python train.py --encoder_arch="vit" --model="image captioner" --dataset="close-ups of made-up surfaces with and without defects" --train_examples=203450 --image_size=64 --crop_scale_min=0.8 --horizontal_flip=true --translate=0.06 --rotation_deg=10 --tokenizer="word" --vocab_size=30 --encoder_norm="layernorm" --encoder_norm_position="pre" --encoder_activation="gelu_tanh" --encoder_mlp_ratio=4 --encoder_head_dim=32 --encoder_fused_qkv=true --encoder_bias="all" --encoder_qk_norm=false --encoder_parallel_block=false --encoder_inner_norm=false --encoder_patch_size=[8, 8] --encoder_conv_stem=false --encoder_layers=12 --encoder_width=320 --encoder_positions="relative_bias" --fusion="prefix" --label_smoothing=0.1 --decoder_width=320 --decoder_layers=10 --decoder_norm="layernorm" --decoder_norm_position="pre" --decoder_activation="gelu" --decoder_mlp_ratio=4 --decoder_head_dim=32 --decoder_fused_qkv=false --decoder_bias="qkv" --decoder_qk_norm=false --decoder_parallel_block=false --decoder_dropout=0.05 --decoder_inner_norm=false --decoder_positions="learned" --decoder_prefix_bidirectional=false --decoder_connector="mlp" --decoder_tie_embeddings=true --init="lecun_normal" --residual_init="none" --optimizer="cautious_adamw" --learning_rate=0.00083 --beta1=0.8 --beta2=0.98 --eps=1e-08 --max_grad_norm=1.0 --gradient_centralization=true --max_steps=5600 --batch_size=64 --epochs=1.8 --lr_schedule="cosine" --final_lr_fraction=0.05 --warmup_steps=110 --weight_decay=0.1
Rows from block 9 of the image encoder of a small image captioner, named by matrix and row number. Rows with one number belong to one neuron. Each number is 500 + 25 x the weight over its row's rms, rounded and kept within 0 to 999. All counts start at 0. Numbers have three digits each. After the name is the row's rms in percent of the matrix's.
After each neuron's rows are labels from the 100 images, of 14976, where the neuron reaches its highest value: "peak on" is the class under the peak; "patch colour" is the nearest of a few named colours to the mean colour under the peak. Only what is clearly more common there than usual is listed. The data: close-ups of made-up surfaces with and without defects.
# fc1: MLP up (encoder.blocks.9.mlp.fc1.weight, 1280x320), inputs 107-213
# fc2: MLP down (encoder.blocks.9.mlp.fc2.weight, 320x1280, transposed), outputs 107-213

fc1.332 097:483528454519448460469533478497486514534498487518460492483489526490524463492486497483444532501496524493495502485495512463531499475554466485470511495525479552511530482501487476515519523532530504534573482471503519505453483509544478480492499487497488518503503502486502502516470487518438465451522514523517479528510516477475548
fc2.332 088:423495472480509499488515479491507471498460520467518477528535508493457508485485516507536453508445511528515499546503472454498575505479512500468518508524469482477500466493518512486493504532543515570481500518518467521489509546505484547454499538488510505492476484492472480472491514481531479482493523544461478495576491458507483
peak on: hole
patch colour: black

fc1.688 103:496536451533472477515494483502468542517456474551454476506510489495515485456524520493493497496472473478502518477486472509546524525508493485501488503532518495495488482489464476545537521536537488541510550521490486482539494500514466530489520481494460525496466538475545485529514530519493503515515525519495478542510500485485528
fc2.688 098:498521518484506498474503458485508523495501528503480474499510535522483543498519503500558509510478482506467449506520484504496495540486494485446483519531524503503472512494546522494489446541525447521526487499514475503475495545524495552506471486531487504510481476469511494466504500452525501564503489479449515507533545488501496
peak on: hole
patch colour: brown; black

fc1.736 102:542515458495488465503504503531460478533498491505481530490487517515464478522532507481531502468499540516456523526479481453478517480467515528497465543506492482469525512540518490494534492532509540469503499453528457499525510530501427498489520459504470454499512470498528474488487500540485482508475533478484464516519505525462512
fc2.736 106:507479500499520490537495514481497481518500511499483518460519515486515493463458556532459534509473496545508518479498477467506540461493470536528439514475457528515519500483450521503479506517524503484491492519515492507534490485508512451485486518504523517452497548478447475484492486476481490507492480484530480534504558508499546
peak on: bright spot
patch colour: grey

fc1.522 103:481511455497480483504485473499477520517476512485474525502524502548508513458511507485561512446478522504464552502506487487516525525464524485545456525468526512487502504489508501454494502509533506520498524560515518555468516481520493504505480503461504550485494502510489501497468528574530500469523514515528543503504506525537488
fc2.522 111:556490527483487499514511463513491474522548463501512482469517512490447530501468488497538475503528499497491526565453531495449498474470512495536499470520512510501483501487481528495497503470550531486482516507527540501512481483441498454474512526509492468493511482471533516486483508521452477470525439473481485500471521516512537
peak on: bright spot
patch colour: grey

fc1.197 103:518512465539502475473514527487473526480493475503467464523478524488507499448526522482518510472522533494510521524492486450542522469531488442495474497552485493517478500520493471525520484524542492514499547505472527500520476494522495508487469492501480531465522511460516512489484504488484499548537489507491482479481493489472526
fc2.197 105:487567474501489535543456513464492485542488476487487504485517494475497493507484515505475535451478479469526522472494479489522493514484497515439494488479479499486496523499539493422486516532490564472482492489494447488509504486506502485474539506492488506505504472487509484489489494488537516532497528529492517448566458495510482
peak on: hole
patch colour: black

fc1.594 108:468533469482487510496513486491510512494492494505474470503493502482518471511502510504503541517479513538492494486499498491521512536506523480485491520529500546516528486538472470527484493478543469547502518534527493502451494466492472563482472499498503500476512543480486521499495427473533544494525491511512522512468536516510516
fc2.594 108:456518456536485493482504509504526467521538479510544492528495527509503494517518533477506494493486471533482528488505502545509494498481528516532526516476461523480505494473505523469457432512515527532536479546517516490518480515512537484482493510498507485525490475487521503517479489475577472481459539509505479481504464443503494
peak on: hole
patch colour: black

fc1.427 106:493505487531482500488557499497525513485497467505518472499509474490490505510478495546519534466497464486481489465479465469540500525534474459509481492484487495514520496502474502502534496553510499518497549543532505463422471512507497518480487490485485515474466498473537524525478453515453462494545474489493461510503522482519542
fc2.427 113:473503466524495502473477531490515499478474450519481496496497494519487491498563503485549505494464498490516568527507485478495541505542478480484541497513494486502466490481472490509493495530506505501533459480496507529474490524543516496521492471489471587534494444474500447453473485530534476505471526489485513463522510512494508
peak on: hole
patch colour: black

fc1.560 098:491500463550532488481496493485512548517494494506519497531502495525504504480506490518506438496462487538487504483484508491488518482567526504501522518474521539511530462499553501524492485528513527536492480505467481524518516502530524507511480492484530552520471463466498502483493472536487497539501504518530477453460477431458468
fc2.560 109:520485521523510499508478512514486497479505471503558477491508465459470491512490516498520514493492466499515453513494514492476481519491465470529494520425494503500503563483542491541526492559527519488518511541517512467521484483480502485481477472513505532526548457516513507502505500459485513489500499494534498510447565528483541
peak on: stain
patch colour: brown

fc1.13 101:487523485525489493521526500498495503490471480516483495458474520530555499523544493478475514504465538472501486490506511504532497513498457473481516498524566455482460512519522527493516506504497469557533512542492532497489512536516482499503510524524476534485490504511516461490493499516478515504512488500515517490484487471515554
fc2.13 094:498519475447456551523487506506526502537483500460538450466511497520523520517506538468532536465442518475489530521516499506488502480483560506510499501481512534457529487505477484539538533509509483489522499539515494523463528525527467489497476518465508487539501478502458484532496505494540502550511463485476491445499492504528563
peak on: hole
patch colour: black

fc1.539 094:493461452492485537462508474514493512487485504488519536538506468521506469513521491487497476444417475503496512498552490470539526536519508524488538487450513495512525456497501477514508511507571536562512550471491436514518493509492462483466513477503448507522502498503562503464466493550494489501484492515512489491502499524481516
fc2.539 098:553508496497495484556479480477495473491504545481468480524479482518492487515500536495493517497506508558506517566484523526536532520533511487495494491483516510495529502485518483517499513466569507476517503513528484495506502488517496494441522531451494550506532499465464533504551484477464520445488474455498499538454523534510520
peak on: bright spot
patch colour: grey

fc1.347 096:478485495513486499518512491490505524498497538500477468514499502493507486459534493521512538530488532483514507498486499481499529473499452493473564506527473544506515519514519481505489512525494484506517516490534539549474493486490500498492518494468506529480472496464463488510497461537486527518498476497481526520495475487543552
fc2.347 092:511572433507523499502504494513557494442469488499485475511528487481473457501504479482527480460517528459516484543522503511449504514477503484465532504496468511473492494478527541493485497526481505474503509507522520485512550501529518474516505464476527513465519447459505436527492502539514487507547480502476507492488521448512519
peak on: hole
patch colour: black

fc1.224 101:477543519515493466525533499545507528484478463496457481489502530488517473485543492531505498472487492501506511511462522468512527463492516522507516491523467488478468495499487469534549446543498467499499533525505533515485515506508497498487509510463493530479480476476507460522463499513458502510515498528518470478499512462474541
fc2.224 094:498517506471479506538481493480447497501491503499508477512537467470534510535533519499508514496478525509441489512522539506476510500470510462473502503482539495500530543449490533496532497498502494497517495509522508505466553504478524477503445488469512514510479527506503505488504521502467552513505476488477478506499525527535559
peak on: hole
patch colour: black

fc1.755 096:498466520510499453472524508537477522511515451501515433518496464488482469466536511486478546471493494544488509491466514500489518526530476477519496542530526477553494475493479532521505513534500493528524567487528502467489443495523473517489503495482457522511439488522514495514514476529492504481554458503497484499505495472511550
fc2.755 097:528487458521455513492512489489552547499494487485540495496533491485519492461491527528509498506490541484445483531499541502517550537505521485512460508464473508492508506462502530497546490469491486541500482522492500532530496503514473509533516489467452542490451466481519514484473524535498471489498507462485515518510468517484516
peak on: hole
patch colour: black

fc1.51 101:502470495491469506501528475455499525504498468495496481529512547553502447481498500484475506466466497483501533501446466509483500505490497511484473518442501492489471528505524529526496478485520482529532531460526492467467460472556463519483494489466455531500465497502494493531428462513493501482535493487480517457501473503522536
fc2.51 102:540452437480532549543504530501485482488488500507480484473547494461521473463505523522462475494439536435473530489495494478510527481508532473501475494528506468496488456449480516557509503516528523523477496513502531514520471497512482486487445523489530522483498462493466496473526507499462509496493505499442547483504510516507513
peak on: hole
patch colour: black

fc1.507 099:513505457504512457466522509468501537510455502514507465543480519474533483504517518478491477454464473470472458488499518515536498499494482476477500503510472487522503544505498478498515536538476509518524499495500496504505478509510476526497510523463496514468494488506526469530528456485448505522504485490509468530499472471554510
fc2.507 097:467526473490550492540512456483521507517484480543516529486481512516518517511505509497496539503464534446482553497538515487481478515499499469495489514492504459476502517483502558494511488503528508485510478557496478508500528522570505500466540490435515544484511492440499486495513527528478512512489473446477516487483532497476515
peak on: hole
patch colour: black

fc1.553 096:503540445499500499500512489515494532460498529522518515460484488497458453440470508495464565465522490430499500488464545506485514492493493501525506514485525467495474519464478542511485530502518528542496513536565522534556455480523480468510557454485487488523486455487471526524454505516514510511487470521499514517524511520536478
fc2.553 121:497512487461497503478542491488455464501484501485514475488514477530491547478492477542518459512510483543506467502485488507438464496489507492501515486525509499501508535506483493530527499450438450482526477523504480497502555494470499497533501518472497485494543501501495472495508528518499511495500450489541495500493498479519559
peak on: stain
patch colour: green

fc1.360 103:451535498481505500516506522491457518516484462496427485520523499493536480454505491475466464512498525488497505491502492459512525494468484514522502481545521490472511520485538506501508511528479479537479527490560475508524490511546466550530484507513458505500466524492525494479470510540442503462525465511482519503536482485468494
fc2.360 097:508505441494481543505493478516522495500480532496533499472547482473545523514516511520523512516465530455492489524489496475522486532533533515520509520533495491483475497490529517497480461514527494495483444474517485454546542518534500513489470482464511511470487442485461468481486479551503549514475504500508490496489511518519510
peak on: hole
patch colour: black

fc1.394 096:478503475497537518483504504501487494466531501473511501521498521490448485502520521507507480516460538483525469467467485470487500462546542509556511532490506504461468505503531495527483522540503535512490509503506495550470433467504465479488489523456462541485458520480537477442461462542533496524526508478544489513489518507512500
fc2.394 102:506430512488460500522508445513485509498493531488464507463490498456516506516481550530494542477471553466571503496520528493470448507472528478483477467469479520530519472521500487518528518486459476492478485519538510484527474544482490495585496508537569464484517502498476488463535502480479512524501499511502472553486483503495500
peak on: stain
patch colour: brown

fc1.708 105:488545508475476479518530448504469541482495488481481504468499521538469507536510510509517480525482495467473513531468492522485537495486477461516486527514499527506518472476475501473495479538490530507469502517491509505503466494473506471462505464505491536527489543527506518456471496499514500528547512499488470499498512483494488
fc2.708 120:482509483507554491526546527538509549510502523498459472475489511498525488494528455483456463509512437484515488479495477478513473531542491505452492515465483504484512523509543539511438467459478559481517500461513498466480553530503514515483488486502490543511473488523491515520530524514512524561493491545512518492521457560498468
peak on: bright spot
patch colour: grey

fc1.335 100:505508522518525453500507539512469540507462453466502475446500533513536504478540540487500521475502492436531491491493497455527522502550485434505496462504507516514494517504496490518470530557488477508528517523532506486477502473487506517502508475476533476484495512480521513488467505528466500472501473514489543481505496435497505
fc2.335 099:490522506447487514484529514495525530541499468465482502516507472500507516499468506521557486510470516463482517513475504490513516514488514482477511519538456493459511535519527500485490488517512508517512539475482492477501458495535459493528526457436501502516512474485498501459476490524474463509488512527449546513507525474491531
peak on: hole
patch colour: black

fc1.724 100:508531502472508494539496491528502522527475458509519472506491523494502525518515542519521526525501488516469496496486492489490541524540496490525495493492516462456465518513535497529528486545561472479477450500517490490510481465496494521481474509486530501450487463525531478508489453556462495541525522486528526501506476528464520
fc2.724 115:512510458494533514440478501530484524480473506529468491454514508508518456450524524484492497473494522489509546515522492455532530508497465532510456529504506550525509495514429518493485503486508500564493516489507459516510484518532527503484485467471528501489467481421504500516493494501498537501484521456464470509493475479493442
peak on: hole
patch colour: black

fc1.466 099:468465510520454515465502464524494485494491559491542505512486543495511531489475499510510529452467512509525487483459486489541510465529491498496498494527503522477480506572456476512490507485531497529516484477509521522486507499497515535491505462508523476445448516486483515496470468520508499510521549475479446537499479458499450
fc2.466 114:496527517527493533495494524484513498483533456523546518507505558471474511510518535502521504544479439500513534481446502508532539488527488483519532516483502467550507505491534510533472471531563493482520526500504508490486508497504543511494530513471505540501480462491545517461479500527520438498497494489511503484452531510506521
peak on: stain
patch colour: green

fc1.135 095:483521457509523481467474465509498491512546457511508510516503513516487511512491514496519474537460543506472512508503512506505501524489522476510495482507505513529492467486524513504481461501522520550564507524503515544487438510473511478518519498530484491495523443482533502506449475534496532500492487530519516512520449501495530
fc2.135 104:507463541462501479512521498521491535496510499515478514510471455501493502420447496502504473528547449504477495500526507525463488528495486556521519501490513523510481502495442505467506508481507503499507487527489482490488489519458534490529521466528516480507534502551481484489487490483477491520471515489492509462496541471485444
peak on: stain
patch colour: green

fc1.728 099:492489471475499541510482500505489485531474516503486523492482513536485507503534518482474482496488501515511534506479446508462535476518509515504475477467470512456490478479531502506457450529546489501506509518503476490520487501554439477505566444493462520494461528482503480542459466509479526516499521537464445469471535482460492
fc2.728 114:513548471476523501513472498486472497517470553473477477515520477490513469511544471496503524481485519491459513442525534500547505508490479515511440516501488490488498505506488508516505476481514511478544453468528479495499537476527511527489485472482515502482517518511508464496514525511471493505509541477506517550487483536499499
peak on: bright spot
patch colour: white

fc1.120 099:515526481497512473464455494516493501489508504521450482517508537507467488460522516492527562468475484435516489474490507480488536487511538501534491522486489533452484488521523505504530506525486503581535497504482522470497491476520463481517470451498476457506462499482500503497461552553492494496486468486503499511503504486503490
fc2.120 092:483499495466446500494525520444471497508533503481523543490488454542493522464485567506519485489504495505437481520520514491463511480489508463502502539512498487499519525486484466465510507479484504497471496471541505491545515529431487532489544535496496446511488520514489506519502524488489492492476463532502531546500501502521514
peak on: stain
patch colour: green

fc1.300 103:498506464515484511515501474509474480513485504508523493534480486504490460508509491480519506467507474499467567521472523488464482541494474463464516479515507505472485507473485504502458489506500523490507453470503494528516517504532476505493512495493405514470439478462513440512466487550510487538491504493498462448504509570493540
fc2.300 105:505495510509541526525486485464500504566512516498446490469538496491537498514515519495488498493504543516502531491497509490539453517513550497541514486534497550507523475516472492484438530463559521492485533494514473464496536491501503493490523511522532523469504509487487501470509483498489494512541465517456485508551510516507476
peak on: bright spot
patch colour: grey

fc1.482 098:488523434559517497492517492482528538517488492495504465485460515551516439493521514466456507473488517469471555488466496511501547505495487474500492507533491535497482502505475478494554520536508512482489534502508492548486502493509523508469546488487464509476441514448511505514495512535467519524493485452520511500509490510519478
fc2.482 091:498496460524486507495474502465490476502504538465487520511520507547522519466500486479524476484495526492479506509490514516518519502487494483468533518495507501467521500475510506480497449482515488503477444509502457499496504534579476536492509497417483488470467475453523487506470518511498508503448445523515498511515511521478547
peak on: hole
patch colour: black

fc1.68 109:465537474484520518500483469558508494530502510486498520495502493510489529475507501491505525453485477505470580486479522496477548505489535476514489503530465498499474503522482475463571506513517501516519510518505519513477433521575490499452472510521463505493512556480538490518516496510463475533506507518511516514523473535504504
fc2.68 088:476491498547525510464498531445510502479513512540508491496493504494488524487477476482521464470478471521505468503485534517537499529518431475490511523498500512533491504499483487442498487530497484551498502538487520496511510530499527460476468499499495466501517490520521462487516514515512514508507561577489497498532473520519453
peak on: hole
patch colour: black

fc1.463 097:504506482539512493500510552492451525520475508470488465492510514465501509459469497520494546496477520490528461483538492453571545470502516504465513466558494491482477508474506498537480511490526484513507509489488472488464494513525512541496472478483454541504499469467493484505484499524481525513477497510507536520506506490467543
fc2.463 096:495460516507477477479488492507554512477516503495494475532510498485512519493547484496532493446530487519525509545526476467507537497469505490489487529447457505511531453499512510519468463518515475517511508504483495528522479512517523533508451492496458518537510497487522476507458502525501508476475510499499495509510484434501531
peak on: hole
patch colour: black

fc1.504 098:509444491549509460544522481497514529486516486509472516490501503485500497483483498535504512502453506516507492468485488511499520488535526478516520475523479558494491470482469483516513494534502498551480585496475569544481479513492514542533439489475496505481484476517498496519493492533526519518518535490507523526459499504558492
fc2.504 113:515514502523519518506471521518498535485521497486569497477486516495476496539544499505538468475454479467507494521465475462480536482490532475514535480500512496529465477489538477499504472580506517499489512485528540503513483490480477472489480503499483518549459432483558508479448499513492450522486522498505489494500518498487521
peak on: stain; hole
patch colour: green; black

fc1.202 100:505547490532510496517507504516533529512488497518483440452492499488506456486528514487497509517491536510548529482488542488495497485486506479474508481526509446486473486498501487525507494522557517520520511520509489507539500514483466493514487464476448491482480527493498489506482464555526482500534496515504504509513453490552506
fc2.202 095:478510498521517487493442474478491484494526506490541457511540481524516479476496497493521515487507503530513486490513523474484558520506517484501480512511510522474517533455482520508492474540598488536499475504512471482554494491503468488515508518481482510495496519468511463505487527503481485479509484493507521543515545512511502
peak on: hole
patch colour: black

fc1.355 096:475493505482494486493482519521505532543482512510517486518501501547542476445542496501517491443460529515512524510462487458469515480530472512483479506482491525505513499531461513514460497482576506570517502495497489522506494553472531502509514475516490488469492549500500553499505469509510516450475547471466474522488495543502485
fc2.355 107:495540476493474464511522484503512520459470470472536468498490536520460487490502521498531526505481492495517484470456506492456515488500482461511480490521478470525519531475528531518526462565477506440498474526529513481535481511475485474501474520504447549509471489491502483495470514505473487521481498510495493500485577523477541
peak on: stain
patch colour: brown

fc1.130 103:489499457499501497497525534463507507468477505480510457511528505533498471468553494496482486489495499520501489476507527470497521473511485483540508442508469464522498459484488523516494472497536535511546524487533426495477521481543465516524496519492475520535483503526498472502482490540533531514478478489484527473495490483477499
fc2.130 106:531508491506516497554483505507486484543463478455481526492549531502503495504526511498506506522497456482442478501471461549533506565460516475513502467461516476514541517461512509514494488491522532509514467546519485507529505498500485473501512553461524554520529509473504482476471481492483491464528473482549500550460533434528565
peak on: bright spot
patch colour: grey

fc1.336 103:500526479463522452498489497486516477497518496495484536499530526485530467459481493509477506484475531554502520476489496502463513497506507535466454533531488500487478487499481473521532478501542492548480531547471507533450493478511503485530474516547460507502493514491521539505506468548485475524510478508510559461483507506465525
fc2.336 114:499499527526526482501475510498493511465501456549577458487508507495460516484503503485541476483482431500494491514517476505494519481484495465527549469475456525511504507482507475488486494548516518482481499531470495463497477489466491494512530500495488539560498454517514533497479455483506463517508536497513494496532505510505473
peak on: stain
patch colour: green

fc1.598 096:515519496496504479518521508520481529508492490489505511512510553523481450466499500529510547456498485509507490485492511476519505498496474518495523481503530455514504514513509455513496500510487489535534535509503487456508472477496471516494515513471502520516480482457466405487475470520518478491512507476516514526479520514499529
fc2.598 092:537481489479510523536538506461511504497497489520517509500454494477499482532519506476450488492506549503498508528535484450528527526535449483440528530531484503517462498508507502481540502494516519484499502494535539453486533498540507537484473520527489537472530531457513488431539544475516503486548496559543480532500497478539493
peak on: hole
patch colour: black